Weights of a small contrastive audio-text model: encoder layers 10, text encoder width 128.
Rows from block 5 of the audio encoder of a small contrastive audio-text model, named by matrix and row number. Rows with one number belong to one neuron. Each number is 50 + 12 x the weight over its row's rms, rounded and kept within 0 to 99. All counts start at 0.
After each neuron's rows are labels from the 100 clips, of 14848, where the neuron reaches its highest value: "strongest on" is what is common among them. Only what is clearly more common there than usual is listed. The data: babble in 24 made-up languages, each with its own sounds, syllables and stress or tones, from a formant synthesiser. In brackets: how many of the 100, against the usual share in percent.
# fc1: MLP up (encoder.blocks.5.mlp.fc1.weight, 640x160), inputs 0-159
# fc2: MLP down (encoder.blocks.5.mlp.fc2.weight, 160x640, transposed), outputs 0-159

fc1.482:37 45 41 38 35 68 64 58 48 50 68 56 53 32 67 53 51 53 53 42 40 58 53 54 39 35 72 68 41 66 46 49 50 47 31 48 64 35 61 29 48 26 64 72 51 64 48 55 59 59 55 54 48 63 62 31 47 46 52 29 47 52 51 45 46 62 68 76 67 57 64 48 50 51 29 66 60 69 45 47 37 44 57 45 52 54 62 58 45 60 36 40 52 39 39 59 60 45 45 49 61 58 43 59 65 59 60 52 61 34 24 51 68 61 55 30 56 40 43 48 43 64 55 42 63 52 28 51 42 68 30 31 43 74 51 30 55 48 54 37 65 74 55 34 53 43 57 38 39 57 48 53 45 26 65 66 89 47 63 47
fc2.482:48 42 46 50 46 40 49 52 68 33 29 45 66 38 27 60 68 34 56 63 58 57 40 51 71 58 44 48 62 47 46 45 38 48 52 34 32 60 45 49 40 61 56 52 47 43 44 53 30 35 40 52 38 46 44 59 51 68 46 75 42 38 33 73 56 52 35 18 53 40 55 54 47 65 45 65 40 47 57 45 61 50 63 42 63 46 59 39 43 47 69 52 48 55 60 44 39 52 55 41 31 71 54 41 56 50 52 38 54 58 49 62 67 38 58 70 49 61 16 54 24 58 56 64 30 45 38 58 56 52 48 58 81 40 27 65 57 62 25 64 55 42 51 44 44 59 48 34 50 58 90 65 55 55 53 45 50 57 41 69
strongest on: quiet level (60 vs 29)

fc1.280:53 63 72 53 42 52 51 48 66 43 61 66 46 47 42 50 42 53 34 57 19 56 36 64 40 54 71 35 38 55 64 79 31 28 53 54 56 47 58 36 52 40 56 52 57 43 67 60 54 60 43 76 41 40 44 62 31 41 44 51 54 44 54 29 66 33 61 56 70 47 38 60 45 56 39 50 57 46 50 54 59 49 55 42 48 47 51 58 43 29 68 28 49 60 59 63 48 32 36 50 81 38 60 50 37 31 67 28 51 20 52 26 64 65 41 48 50 50 71 43 48 51 31 63 65 55 41 45 59 44 60 72 41 48 55 44 51 58 40 51 61 52 65 69 36 44 54 48 31 55 55 40 50 31 52 54 61 48 71 27
fc2.280:40 53 27 46 75 58 52 47 52 23 24 50 65 43 46 51 64 70 42 59 52 48 68 52 51 37 50 43 55 43 83 33 53 50 37 54 41 56 52 52 59 54 50 44 57 56 43 56 55 34 62 42 43 32 48 56 57 39 63 80 38 51 55 55 60 62 62 46 41 47 62 55 29 64 37 66 55 43 43 41 57 30 66 32 39 48 57 54 38 70 46 51 60 44 40 38 55 63 61 54 44 49 36 65 48 53 59 40 66 42 51 61 50 67 51 53 42 44 15 53 30 47 48 47 21 53 41 47 43 62 57 49 39 60 35 51 58 33 27 52 57 69 57 37 55 48 27 42 54 53 88 73 69 45 55 49 56 47 55 73
strongest on: white noise (55 vs 11.9)

fc1.208:58 59 42 52 63 41 42 70 38 38 43 48 41 42 46 60 39 53 70 67 64 44 54 34 59 63 46 71 75 47 57 50 74 65 44 30 61 59 33 59 61 44 58 43 27 54 43 37 51 41 55 37 46 39 30 42 49 62 48 61 49 38 24 61 25 68 49 36 70 45 50 33 66 24 65 54 52 56 55 51 52 47 50 45 38 32 43 65 69 51 47 55 39 44 47 44 39 50 53 37 72 57 27 39 42 69 39 67 51 70 38 43 49 55 42 69 68 24 56 33 37 42 73 52 41 48 37 52 33 52 35 32 50 57 43 63 35 42 62 39 59 45 34 47 58 58 38 54 63 58 43 46 51 28 34 61 55 60 45 41
fc2.208:54 42 62 67 44 41 48 62 58 61 83 46 43 51 57 60 39 53 54 51 40 44 32 42 54 54 54 56 25 56 26 60 44 42 66 46 52 47 69 39 31 47 52 64 59 54 63 51 44 62 37 54 72 66 44 35 39 63 41 30 66 61 54 50 41 41 32 61 59 62 46 54 72 26 62 54 55 55 34 50 39 67 46 69 47 58 50 37 48 39 57 62 55 64 66 67 47 42 47 48 50 49 46 34 66 50 42 59 22 56 35 34 52 27 55 42 48 59 66 41 72 48 33 58 63 49 59 56 60 37 45 47 62 45 76 40 52 60 73 47 39 39 46 52 50 57 63 54 45 47 12 20 37 55 56 38 39 64 37 39
strongest on: quiet level (77 vs 29); /ç/ (49 vs 23.8); /ɔɪ/ (32 vs 13.6)

fc1.192:69 54 44 67 69 29 30 55 42 53 45 55 51 39 37 57 78 45 31 91 58 67 44 46 33 53 51 64 55 37 48 37 66 58 55 40 59 69 40 62 63 53 61 24 53 35 44 66 71 46 39 41 55 31 31 47 40 39 47 75 36 39 35 52 37 51 56 37 61 17 60 37 52 44 57 58 38 45 60 39 66 48 40 43 44 31 42 43 54 62 53 72 43 55 39 57 55 63 56 56 28 53 47 36 44 62 59 56 60 46 47 55 59 59 45 64 49 45 40 65 32 60 60 60 42 42 42 53 47 56 59 48 53 39 44 57 29 52 54 67 43 29 53 73 51 53 45 63 73 65 57 43 58 45 47 49 31 59 50 62
fc2.192:49 70 69 45 33 33 44 55 48 66 80 50 35 66 60 51 27 60 64 34 49 52 33 44 59 51 41 54 37 64 53 56 44 42 66 45 60 47 55 36 44 25 44 51 54 53 53 42 63 62 51 50 58 75 60 34 43 44 44 27 72 71 49 44 46 51 44 87 55 44 57 61 63 33 50 28 61 56 39 48 49 75 30 71 36 47 44 52 62 36 44 64 52 53 63 64 48 34 45 44 52 36 54 40 58 33 55 58 43 66 41 39 46 43 50 44 39 50 68 36 69 55 45 44 72 58 59 47 44 31 51 49 52 46 71 36 51 45 70 37 45 54 39 63 49 62 68 48 48 33 15 44 47 60 48 46 45 55 53 35
strongest on: quiet level (96 vs 29); /ɔɪ/ (32 vs 13.6)

fc1.566:49 51 50 60 48 41 40 40 55 72 58 42 73 58 42 71 55 43 33 45 44 38 55 58 25 35 61 46 37 57 30 57 47 42 54 30 44 41 72 33 40 30 69 33 60 60 73 23 43 57 59 57 68 48 60 41 45 69 56 37 54 49 40 28 42 50 56 52 86 66 59 56 48 54 53 44 69 48 53 66 51 59 66 45 55 73 47 55 40 61 41 66 62 20 47 58 43 53 31 57 31 52 45 44 45 55 51 43 38 41 28 46 47 55 61 52 46 61 52 80 47 46 40 51 48 55 50 51 31 50 62 41 44 49 60 44 45 37 43 46 49 47 64 46 48 45 51 65 16 81 49 50 44 63 66 37 44 34 47 48
fc2.566:46 55 33 29 76 54 61 46 50 38 29 54 57 39 40 41 55 57 42 66 53 36 54 51 49 47 49 53 53 46 89 38 59 69 33 61 44 60 46 54 68 54 57 33 56 64 40 50 63 36 48 39 42 32 50 68 54 31 47 70 28 56 58 58 58 51 68 54 36 43 56 50 22 59 42 61 54 53 45 42 43 28 58 25 43 35 38 68 33 57 50 46 57 55 39 38 62 48 59 44 54 51 49 64 54 52 52 53 78 47 49 47 29 78 50 63 60 52 28 52 37 60 64 48 38 53 46 48 54 53 47 49 26 58 32 52 60 40 32 60 53 62 44 51 37 35 45 35 52 39 86 68 62 44 63 56 57 50 58 69
strongest on: /ɔɪ/ (32 vs 13.6)

fc1.141:59 44 49 79 30 67 47 48 43 72 54 42 60 53 51 64 40 50 46 49 42 53 63 37 31 45 72 43 39 78 41 53 39 38 46 42 36 22 73 43 48 26 63 43 57 54 69 17 51 53 55 59 62 48 36 36 48 67 53 32 58 50 37 48 46 34 62 41 79 48 48 73 60 58 55 51 67 77 49 69 32 49 53 56 47 72 52 57 31 68 38 61 68 45 44 48 38 46 43 56 35 58 40 55 56 50 44 33 35 28 27 46 43 59 58 41 46 52 39 58 51 52 43 52 48 43 39 47 35 61 55 50 43 50 73 50 49 47 46 56 47 58 54 46 53 36 52 61 40 69 56 60 47 71 48 30 57 35 56 30
fc2.141:44 45 33 31 74 50 54 34 60 23 24 50 69 38 30 37 56 58 38 62 50 20 55 54 59 52 39 57 42 36 83 44 56 65 42 58 48 54 47 55 58 54 51 32 51 59 45 55 70 42 48 42 45 33 48 61 48 35 51 72 27 50 61 62 62 51 56 52 30 40 46 61 27 64 49 62 53 53 52 40 49 34 54 23 44 40 41 46 30 50 50 55 52 60 45 33 54 52 62 46 44 54 62 65 65 51 53 55 73 53 43 53 41 66 44 62 47 52 18 46 25 58 58 55 27 56 45 48 59 63 54 52 34 53 22 56 60 46 35 63 58 66 41 49 43 38 39 36 52 52 84 65 56 49 52 48 44 59 50 57
strongest on: /ɔɪ/ (32 vs 13.6)

fc1.34:66 61 53 50 40 49 46 17 69 50 47 52 45 62 32 62 46 38 58 51 46 55 47 51 39 47 59 40 59 51 60 47 48 31 44 46 55 53 44 38 59 41 64 15 47 48 52 33 63 68 44 83 58 55 24 44 35 48 36 52 54 41 41 35 53 27 55 49 79 48 39 54 46 61 44 38 70 56 56 74 51 66 32 34 63 49 32 70 51 43 70 34 53 41 46 77 37 47 22 50 64 43 49 48 39 38 51 46 43 29 46 26 44 45 48 37 58 53 71 43 59 50 47 61 64 44 63 43 48 42 67 49 35 48 78 41 42 42 55 55 49 60 79 58 43 45 46 62 39 60 56 39 43 50 49 45 54 56 67 41
fc2.34:54 38 44 39 63 36 52 39 50 28 30 50 64 44 32 38 57 64 43 55 52 32 59 50 46 51 39 55 45 38 75 55 57 63 35 58 37 47 54 57 54 46 43 43 59 57 39 59 45 34 59 40 40 54 52 67 62 37 50 73 40 55 62 69 52 61 74 59 20 44 56 61 43 50 42 67 49 46 50 41 49 39 59 32 38 45 36 53 37 59 41 47 53 53 48 45 58 59 60 50 48 52 54 68 69 46 51 62 63 58 48 64 56 65 56 62 46 43 15 51 34 63 61 43 21 50 49 46 49 64 52 59 38 85 28 55 68 50 29 54 66 74 43 48 51 32 40 34 55 41 85 70 60 52 51 50 38 53 55 71
strongest on: /ç/ (48 vs 23.8)

fc1.58:41 51 40 64 50 53 30 41 57 71 55 52 57 59 71 55 61 55 25 46 37 39 62 38 39 48 86 36 38 70 49 45 43 40 48 33 40 29 63 46 46 37 74 32 52 58 67 24 50 55 59 55 81 48 49 36 51 62 67 38 67 43 43 45 44 43 48 48 57 60 32 71 47 55 56 61 67 48 44 51 46 46 52 50 47 68 50 46 32 58 36 65 70 49 48 41 62 37 40 51 38 49 32 33 62 56 51 34 38 48 39 26 37 42 49 44 32 67 44 76 57 51 32 47 55 60 47 52 39 43 68 61 58 53 72 50 56 32 36 44 40 60 59 49 55 46 58 64 42 52 67 75 43 64 53 29 54 48 47 57
fc2.58:46 57 25 38 79 61 55 49 64 31 30 41 46 36 38 45 64 63 44 62 44 54 56 61 57 47 60 39 59 33 82 41 53 57 38 64 39 51 47 56 74 49 56 44 41 59 38 45 61 41 48 54 38 34 51 70 52 34 55 76 27 45 52 53 59 60 60 49 27 50 48 42 31 59 36 61 49 52 45 40 47 29 60 22 49 43 50 50 31 50 52 41 46 52 35 39 61 52 60 35 51 43 45 62 49 45 60 46 72 43 59 56 40 79 45 48 41 54 15 51 35 54 51 49 31 53 41 46 53 53 48 55 38 56 35 52 60 44 26 65 60 56 47 53 40 43 41 24 46 45 91 58 63 41 54 52 57 52 56 67
strongest on: /ɔɪ/ (32 vs 13.6)

fc1.624:49 43 41 63 46 30 32 61 42 43 57 44 64 68 61 61 50 58 27 42 39 50 62 54 32 50 87 58 25 76 44 43 48 39 51 56 35 41 70 36 47 39 51 57 57 66 57 39 52 54 53 53 54 53 48 41 55 52 43 53 52 43 40 37 41 66 59 52 63 61 56 67 57 60 47 73 70 41 41 61 42 39 60 34 47 83 66 50 32 53 38 64 65 38 39 39 68 45 44 60 33 56 34 42 55 62 46 29 44 31 24 32 46 55 49 55 47 48 47 76 37 31 53 47 52 42 50 47 34 58 61 55 54 55 50 47 66 55 47 32 58 53 67 46 46 50 54 53 20 83 53 67 31 58 58 40 46 58 52 57
fc2.624:42 64 41 33 65 58 54 37 53 17 13 53 50 36 43 46 63 51 47 58 54 57 60 65 65 45 50 49 62 37 81 43 51 58 41 61 55 55 48 51 64 61 49 38 50 46 35 53 68 44 47 53 32 36 57 65 49 43 56 83 37 49 53 59 63 57 52 44 30 29 46 42 34 76 46 51 56 43 54 38 54 36 56 23 50 44 58 48 35 54 54 43 51 59 50 28 52 45 67 47 53 53 48 57 46 46 61 47 73 44 49 64 51 62 43 57 46 53 16 52 34 50 54 59 33 56 42 59 57 55 47 52 53 33 32 57 62 42 29 67 61 55 56 35 40 58 27 34 55 51 85 59 60 36 54 51 58 61 48 73
strongest on: /ɔɪ/ (32 vs 13.6)

fc1.461:32 47 50 64 49 33 23 45 53 49 64 63 65 72 62 58 60 70 43 43 47 40 56 41 42 32 81 55 28 66 34 41 50 23 46 53 26 26 71 34 53 45 61 49 58 45 61 47 62 52 58 55 61 56 43 42 40 47 50 45 59 42 47 33 56 55 52 48 60 57 50 75 42 55 41 70 64 63 39 55 48 45 56 46 69 77 61 42 20 39 42 68 62 53 55 44 55 46 49 47 52 37 58 41 50 57 70 25 44 41 36 38 39 62 48 56 48 40 43 71 38 52 47 48 60 58 46 37 40 69 79 65 58 70 58 48 60 51 42 45 45 59 68 45 41 37 46 50 18 69 51 45 46 58 60 46 49 55 63 53
fc2.461:43 65 43 42 61 66 61 37 53 26 02 55 59 41 41 44 63 60 47 59 49 42 59 56 52 43 47 43 56 45 66 41 47 50 49 64 49 58 47 55 56 56 48 46 51 50 38 51 64 46 45 54 39 35 49 65 49 33 59 77 37 47 48 57 70 62 51 49 36 32 39 47 39 76 46 54 52 44 53 31 57 26 56 32 53 42 57 48 34 50 55 41 60 62 54 36 50 55 71 45 48 53 40 61 48 43 64 40 71 41 43 67 66 60 45 66 45 58 16 51 27 52 57 55 26 55 41 52 56 51 38 59 47 44 34 57 59 42 30 56 53 48 53 38 39 56 24 44 52 44 90 74 65 47 59 53 51 49 47 76
strongest on: /ɔɪ/ (33 vs 13.6)

fc1.578:61 78 62 56 49 42 41 49 57 44 48 52 35 42 31 60 47 46 60 61 38 60 32 57 47 60 68 43 43 55 53 54 40 32 67 47 47 52 53 44 50 51 51 44 45 52 46 40 72 71 36 64 51 33 22 71 32 44 53 44 53 51 44 05 55 40 57 45 69 48 36 61 50 45 54 44 56 42 49 62 46 48 41 50 55 64 56 45 37 34 62 50 39 57 63 73 57 23 47 32 71 38 47 44 37 33 65 32 52 24 49 32 50 53 42 44 49 52 73 56 55 34 38 60 60 53 28 48 63 28 74 65 40 43 39 48 40 49 60 62 52 50 79 57 45 58 50 63 48 55 62 44 41 30 48 52 46 63 74 44
fc2.578:41 58 29 42 66 60 45 49 58 28 27 49 61 44 51 47 64 72 40 57 52 49 69 54 43 33 56 46 55 48 74 34 51 47 33 53 39 57 57 47 66 51 52 42 59 55 54 48 51 39 66 48 42 33 48 56 56 40 69 86 32 56 52 44 69 53 70 51 46 53 59 65 28 66 34 64 56 48 39 47 53 33 61 28 43 54 60 50 32 64 47 50 62 46 44 34 53 58 54 46 47 48 40 59 49 48 65 42 68 33 45 58 41 71 48 52 41 45 20 62 28 58 50 45 24 49 45 47 48 64 56 51 32 64 37 48 54 37 32 48 56 63 61 38 52 43 38 41 49 52 87 79 72 45 55 54 66 48 63 64
strongest on: white noise (48 vs 11.9)

fc1.207:63 71 66 53 46 45 36 50 60 47 68 67 38 49 26 48 57 38 54 48 40 72 28 62 58 65 69 40 58 56 52 51 37 42 73 49 56 48 50 45 54 58 53 44 46 36 56 38 62 75 36 71 63 36 44 55 28 36 54 55 59 37 42 28 70 28 63 43 66 55 35 61 54 56 49 43 58 61 44 67 48 52 53 49 65 49 28 50 46 49 70 41 56 69 63 63 43 32 35 50 71 37 47 43 31 39 63 39 47 37 54 23 45 54 58 37 61 58 64 40 57 51 39 68 58 40 44 55 56 34 64 77 46 35 64 53 48 47 47 55 45 48 79 65 47 47 54 62 37 56 59 44 32 25 41 58 55 45 62 42
fc2.207:39 53 23 49 67 60 50 49 45 28 26 46 63 46 44 46 68 68 40 60 51 41 69 51 45 35 58 46 53 39 75 39 55 49 33 57 34 51 53 53 62 53 46 48 59 59 50 58 59 40 64 47 46 35 52 59 53 40 63 77 34 54 55 52 58 59 68 48 43 50 56 59 32 61 36 64 58 43 42 44 52 31 65 29 44 49 57 56 32 62 41 46 59 41 36 32 53 61 61 54 48 47 43 57 50 50 64 38 68 43 49 61 43 74 54 57 42 45 21 56 25 52 51 48 22 48 37 46 49 63 55 51 32 63 32 43 56 33 28 49 60 73 55 40 51 43 37 41 51 56 88 74 69 45 59 49 61 41 57 74
strongest on: white noise (36 vs 11.9)

fc1.549:62 48 45 60 47 49 86 30 37 76 40 39 49 40 50 62 65 51 67 20 47 52 48 33 56 48 48 42 49 27 41 35 62 70 50 58 53 60 48 42 50 48 49 79 64 43 28 49 58 48 37 46 35 35 47 66 49 28 40 72 44 47 55 52 41 58 50 44 46 45 50 32 57 45 49 43 22 23 58 44 61 53 48 37 65 41 58 65 65 40 48 71 43 60 45 35 59 63 71 58 36 63 37 52 44 65 33 72 65 38 51 60 57 45 48 67 50 51 42 60 55 38 65 48 48 43 48 70 59 43 40 49 53 47 49 67 46 51 61 66 33 41 44 73 49 24 38 64 61 39 35 46 51 65 47 52 37 47 48 67
fc2.549:59 61 82 51 19 43 50 66 51 70 76 50 45 58 60 55 26 50 64 22 49 58 44 55 44 54 44 54 54 69 44 68 45 53 50 51 65 37 51 39 55 27 44 61 31 45 55 39 57 67 54 56 62 65 59 38 47 50 33 16 70 44 48 37 43 41 59 62 72 50 56 51 67 39 53 22 58 64 53 60 54 68 35 71 44 54 35 58 74 55 41 47 41 39 53 65 54 40 36 50 55 42 53 40 52 45 45 54 42 55 44 34 44 44 47 30 48 41 77 49 66 42 44 39 79 47 58 51 40 46 47 45 43 41 72 45 41 46 59 43 57 51 49 57 57 45 75 61 44 46 30 55 46 55 44 55 59 44 58 23
strongest on: quiet level (81 vs 29); /ç/ (57 vs 23.8); /y/ (47 vs 16.3); /ɔɪ/ (46 vs 13.6)

fc1.62:55 55 52 65 48 50 43 40 64 65 67 51 58 52 44 57 50 57 31 56 41 49 59 42 21 48 74 28 35 78 51 45 44 34 54 51 36 19 59 35 63 38 63 20 65 61 71 32 37 61 43 69 69 72 40 38 45 62 43 35 61 39 57 33 45 43 54 54 72 44 42 72 44 54 57 61 53 47 42 72 39 58 65 54 53 69 37 58 32 49 44 58 66 24 48 56 38 59 30 54 35 46 44 40 54 61 49 38 43 33 41 35 42 50 61 53 44 63 43 61 45 58 32 50 38 54 37 38 34 44 67 49 42 50 60 42 54 45 52 56 54 48 68 55 49 38 38 55 28 72 60 68 56 56 56 41 60 43 48 42
fc2.62:39 62 30 36 72 55 55 44 54 27 31 54 62 37 34 36 62 58 40 60 49 34 53 65 49 46 50 48 49 37 74 49 53 57 42 62 41 53 48 53 70 48 56 31 53 54 45 59 65 43 48 48 47 36 49 70 52 36 53 79 25 54 64 58 65 58 58 55 30 36 50 56 28 61 36 58 49 45 49 38 52 35 58 24 46 50 53 45 34 67 50 36 54 57 53 35 55 43 59 45 39 54 50 66 51 46 65 50 80 48 54 59 48 66 53 60 49 57 20 48 27 51 55 53 27 50 46 53 54 62 50 55 35 60 29 52 63 38 32 57 56 69 44 45 49 44 36 35 56 46 95 74 63 47 59 56 55 51 56 66
strongest on: /ɔɪ/ (31 vs 13.6)

fc1.43:65 48 52 59 60 46 68 44 58 63 49 53 49 31 39 59 62 53 61 30 39 53 48 43 47 67 47 47 46 22 40 51 57 74 44 60 61 65 50 56 60 61 46 69 51 44 33 47 51 35 49 44 51 33 35 79 54 35 34 63 35 40 59 54 36 65 53 41 58 58 61 40 50 14 58 53 28 34 54 56 54 64 56 42 50 32 78 71 54 47 60 81 42 59 46 57 58 56 61 43 37 70 24 45 44 62 26 73 59 51 42 63 54 54 43 68 57 40 52 56 47 42 48 51 32 44 52 69 62 71 55 40 49 48 45 58 37 44 55 73 47 37 39 57 46 47 34 58 84 42 47 49 47 42 41 48 39 50 57 57
fc2.43:50 64 84 47 21 42 48 65 58 68 87 45 42 61 61 50 26 49 64 24 50 53 40 55 48 49 39 53 48 62 37 70 43 48 66 46 59 45 59 42 47 33 43 56 40 49 57 32 50 68 56 49 62 69 54 44 41 56 45 21 67 52 45 32 43 42 47 70 61 49 55 52 65 35 54 27 53 58 42 61 52 65 34 79 48 60 46 54 67 45 45 44 44 45 61 60 53 37 40 45 61 37 52 47 56 39 47 58 35 61 44 37 54 36 49 33 44 48 81 44 64 40 40 49 79 47 61 54 44 47 49 44 46 46 70 43 49 45 67 43 49 59 53 54 48 52 80 60 48 44 23 46 45 52 43 50 52 52 53 21
strongest on: quiet level (96 vs 29); /y/ (43 vs 16.3); /ɔɪ/ (37 vs 13.6); /i/ (34 vs 12.4)

fc1.52:47 82 55 40 44 58 57 47 61 28 61 65 40 49 37 41 34 38 32 76 43 42 33 73 39 52 51 41 51 63 56 59 46 34 43 52 52 59 45 35 61 33 60 35 45 39 72 55 65 69 38 63 54 47 38 53 30 49 51 34 58 62 59 26 76 30 65 60 55 36 43 60 41 51 31 43 57 61 40 44 50 47 35 52 52 54 40 46 54 56 66 35 55 52 57 69 54 41 26 55 61 35 44 56 48 28 74 45 61 37 47 41 48 59 58 38 57 56 70 54 62 50 40 68 53 54 53 49 50 49 64 63 41 48 60 36 44 54 34 50 49 64 69 75 42 51 58 61 34 52 62 46 58 13 59 44 62 59 69 63
fc2.52:40 56 29 45 75 58 39 52 46 38 47 49 67 50 47 62 75 69 46 57 53 63 71 50 52 46 60 47 59 47 65 26 54 54 26 48 34 47 44 50 65 61 53 43 50 63 36 60 32 33 73 37 36 30 53 54 52 41 51 79 34 46 46 52 48 41 66 35 52 62 60 54 28 51 31 83 49 42 49 59 48 47 66 40 50 47 60 45 31 68 43 58 53 47 31 47 57 69 53 55 45 58 47 57 52 53 45 44 62 43 51 61 38 73 58 68 52 34 37 58 25 65 50 40 20 39 40 44 51 57 54 51 38 56 38 31 46 61 24 53 70 60 57 49 55 39 42 35 51 54 79 60 67 48 52 56 44 41 51 70
strongest on: white noise (42 vs 11.9)

fc1.349:70 78 67 47 44 55 36 36 59 38 61 63 37 54 42 47 56 32 46 59 29 57 35 56 51 59 60 45 50 63 58 68 41 25 59 45 44 55 46 44 51 53 44 50 47 47 51 55 65 66 42 74 42 36 45 69 22 43 59 38 62 47 43 18 64 42 56 50 60 47 32 60 36 52 46 46 51 56 59 59 38 48 52 50 48 63 53 63 37 37 66 50 46 58 68 67 49 30 35 48 71 35 65 38 42 25 68 32 58 37 70 33 45 59 40 38 59 60 67 46 53 48 52 56 69 60 34 51 59 28 64 71 41 37 58 47 49 49 51 71 48 54 77 48 42 64 47 52 40 53 48 41 36 28 52 57 55 53 76 37
fc2.349:40 51 30 50 62 57 46 51 49 34 34 56 65 42 44 55 67 65 41 55 54 57 71 55 41 30 57 43 55 47 83 32 49 47 29 47 43 52 47 48 67 54 51 41 57 61 52 57 46 38 65 53 43 32 53 57 55 40 64 81 33 46 54 52 59 53 78 45 51 57 60 56 25 65 34 69 53 44 39 48 51 32 69 30 49 51 56 51 30 68 44 47 58 43 33 40 51 58 49 50 48 47 43 58 50 47 59 38 69 43 50 59 50 78 50 53 49 48 24 59 29 53 51 50 22 49 37 45 49 61 57 58 34 57 35 44 47 36 29 50 59 61 61 41 55 40 38 40 55 55 89 76 63 40 58 59 65 46 60 72
strongest on: white noise (36 vs 11.9)

fc1.602:49 47 44 67 55 45 38 40 42 77 56 39 72 63 56 56 57 41 41 34 45 42 62 29 35 38 69 46 31 70 43 40 33 37 47 34 35 36 73 36 42 40 60 31 60 64 68 32 41 46 55 70 68 59 45 37 44 54 42 30 50 49 38 38 47 43 53 47 76 58 39 75 47 54 48 60 65 58 40 51 32 50 53 49 52 78 36 43 33 49 59 54 71 38 38 61 51 52 31 52 26 55 52 43 64 61 52 48 31 33 37 32 30 50 59 52 38 63 54 63 53 59 39 49 49 63 38 54 37 40 47 43 40 47 59 45 51 47 36 66 52 54 73 51 46 48 44 58 20 66 53 60 57 73 58 36 57 50 46 54
fc2.602:43 60 33 39 71 66 54 42 49 19 21 58 67 43 43 46 62 58 41 59 49 45 61 60 43 50 57 48 52 36 82 35 48 53 37 60 39 52 49 50 70 53 53 35 57 57 47 52 72 41 48 53 41 26 47 70 48 36 62 75 33 47 59 50 69 62 63 57 30 43 44 60 33 67 38 58 52 49 42 36 59 28 57 20 49 44 50 54 36 58 50 39 52 56 49 36 53 51 58 45 47 43 50 63 50 46 64 48 73 37 52 50 43 68 45 53 51 54 25 50 31 51 53 57 25 53 49 51 51 57 50 54 37 52 35 52 54 32 31 62 48 59 49 47 47 48 30 37 46 46 89 76 69 38 55 53 59 56 57 67
strongest on: /ɔɪ/ (32 vs 13.6)

fc1.610:59 65 67 35 46 67 45 35 64 42 63 57 42 60 45 49 43 49 45 56 30 70 42 49 42 62 65 44 46 56 61 56 30 19 59 54 56 52 52 35 52 50 57 29 53 51 61 34 51 66 43 74 66 51 34 51 26 39 34 44 47 55 45 37 63 20 51 63 70 37 33 61 50 53 53 46 49 56 60 59 41 50 57 30 50 56 41 66 51 32 72 24 65 59 57 69 52 40 40 45 72 28 62 49 39 32 55 28 50 31 49 30 42 64 53 26 52 71 60 45 64 50 35 58 58 56 45 52 58 31 61 50 55 45 67 37 58 45 51 65 42 55 70 61 37 53 58 37 36 55 57 49 38 39 44 63 51 55 57 34
fc2.610:41 48 23 40 65 54 44 46 47 30 34 55 69 44 34 42 62 69 46 57 49 47 67 52 47 37 53 45 53 41 81 34 54 52 31 48 29 53 56 48 64 54 54 38 54 54 43 58 52 27 63 46 48 38 58 55 58 39 60 80 42 46 58 55 57 68 69 53 39 54 54 55 34 54 39 68 53 45 46 42 58 33 63 28 46 47 44 51 33 68 38 56 56 46 42 34 55 59 59 54 36 53 44 68 61 54 56 40 67 43 51 63 50 73 62 49 49 43 24 56 26 55 50 45 17 50 51 50 49 66 58 57 35 68 34 50 53 38 29 53 59 72 52 45 54 35 35 42 49 51 85 77 68 52 59 51 52 46 60 66
strongest on: /ç/ (64 vs 23.8); /ɔɪ/ (32 vs 13.6)

fc1.60:60 39 51 61 52 43 43 53 43 43 50 48 40 52 65 71 65 41 57 50 72 56 53 42 56 65 45 69 39 44 36 56 76 75 47 41 53 61 39 58 64 52 47 51 34 46 48 46 42 33 60 41 50 58 30 63 43 55 54 50 47 53 53 54 24 73 47 42 55 62 83 28 60 41 67 55 43 42 63 39 35 53 60 52 42 35 49 54 56 53 56 63 26 38 41 46 44 62 55 40 69 66 20 48 52 72 37 67 59 71 52 61 41 43 47 63 67 33 55 56 30 39 53 41 34 39 49 49 40 68 48 19 59 59 37 59 37 44 71 32 48 40 28 58 57 48 51 51 81 44 47 47 42 28 46 56 49 48 35 52
fc2.60:49 49 68 64 28 47 42 61 53 70 87 50 41 62 62 53 28 50 58 40 47 43 39 48 47 56 55 57 35 59 26 54 47 43 63 42 58 39 57 38 32 44 60 64 52 53 67 51 37 56 44 44 77 67 51 37 39 56 44 27 68 52 38 35 38 51 42 62 72 67 51 48 73 25 53 41 63 55 47 53 51 62 37 68 59 69 55 53 61 35 46 59 49 51 53 68 49 35 36 52 53 43 50 41 54 45 48 62 31 49 39 35 44 33 54 34 55 49 81 50 72 45 39 53 71 41 60 51 46 39 52 43 57 48 67 37 45 52 66 46 42 50 51 52 57 52 67 63 42 54 10 26 42 57 51 39 53 51 52 30
strongest on: quiet level (73 vs 29)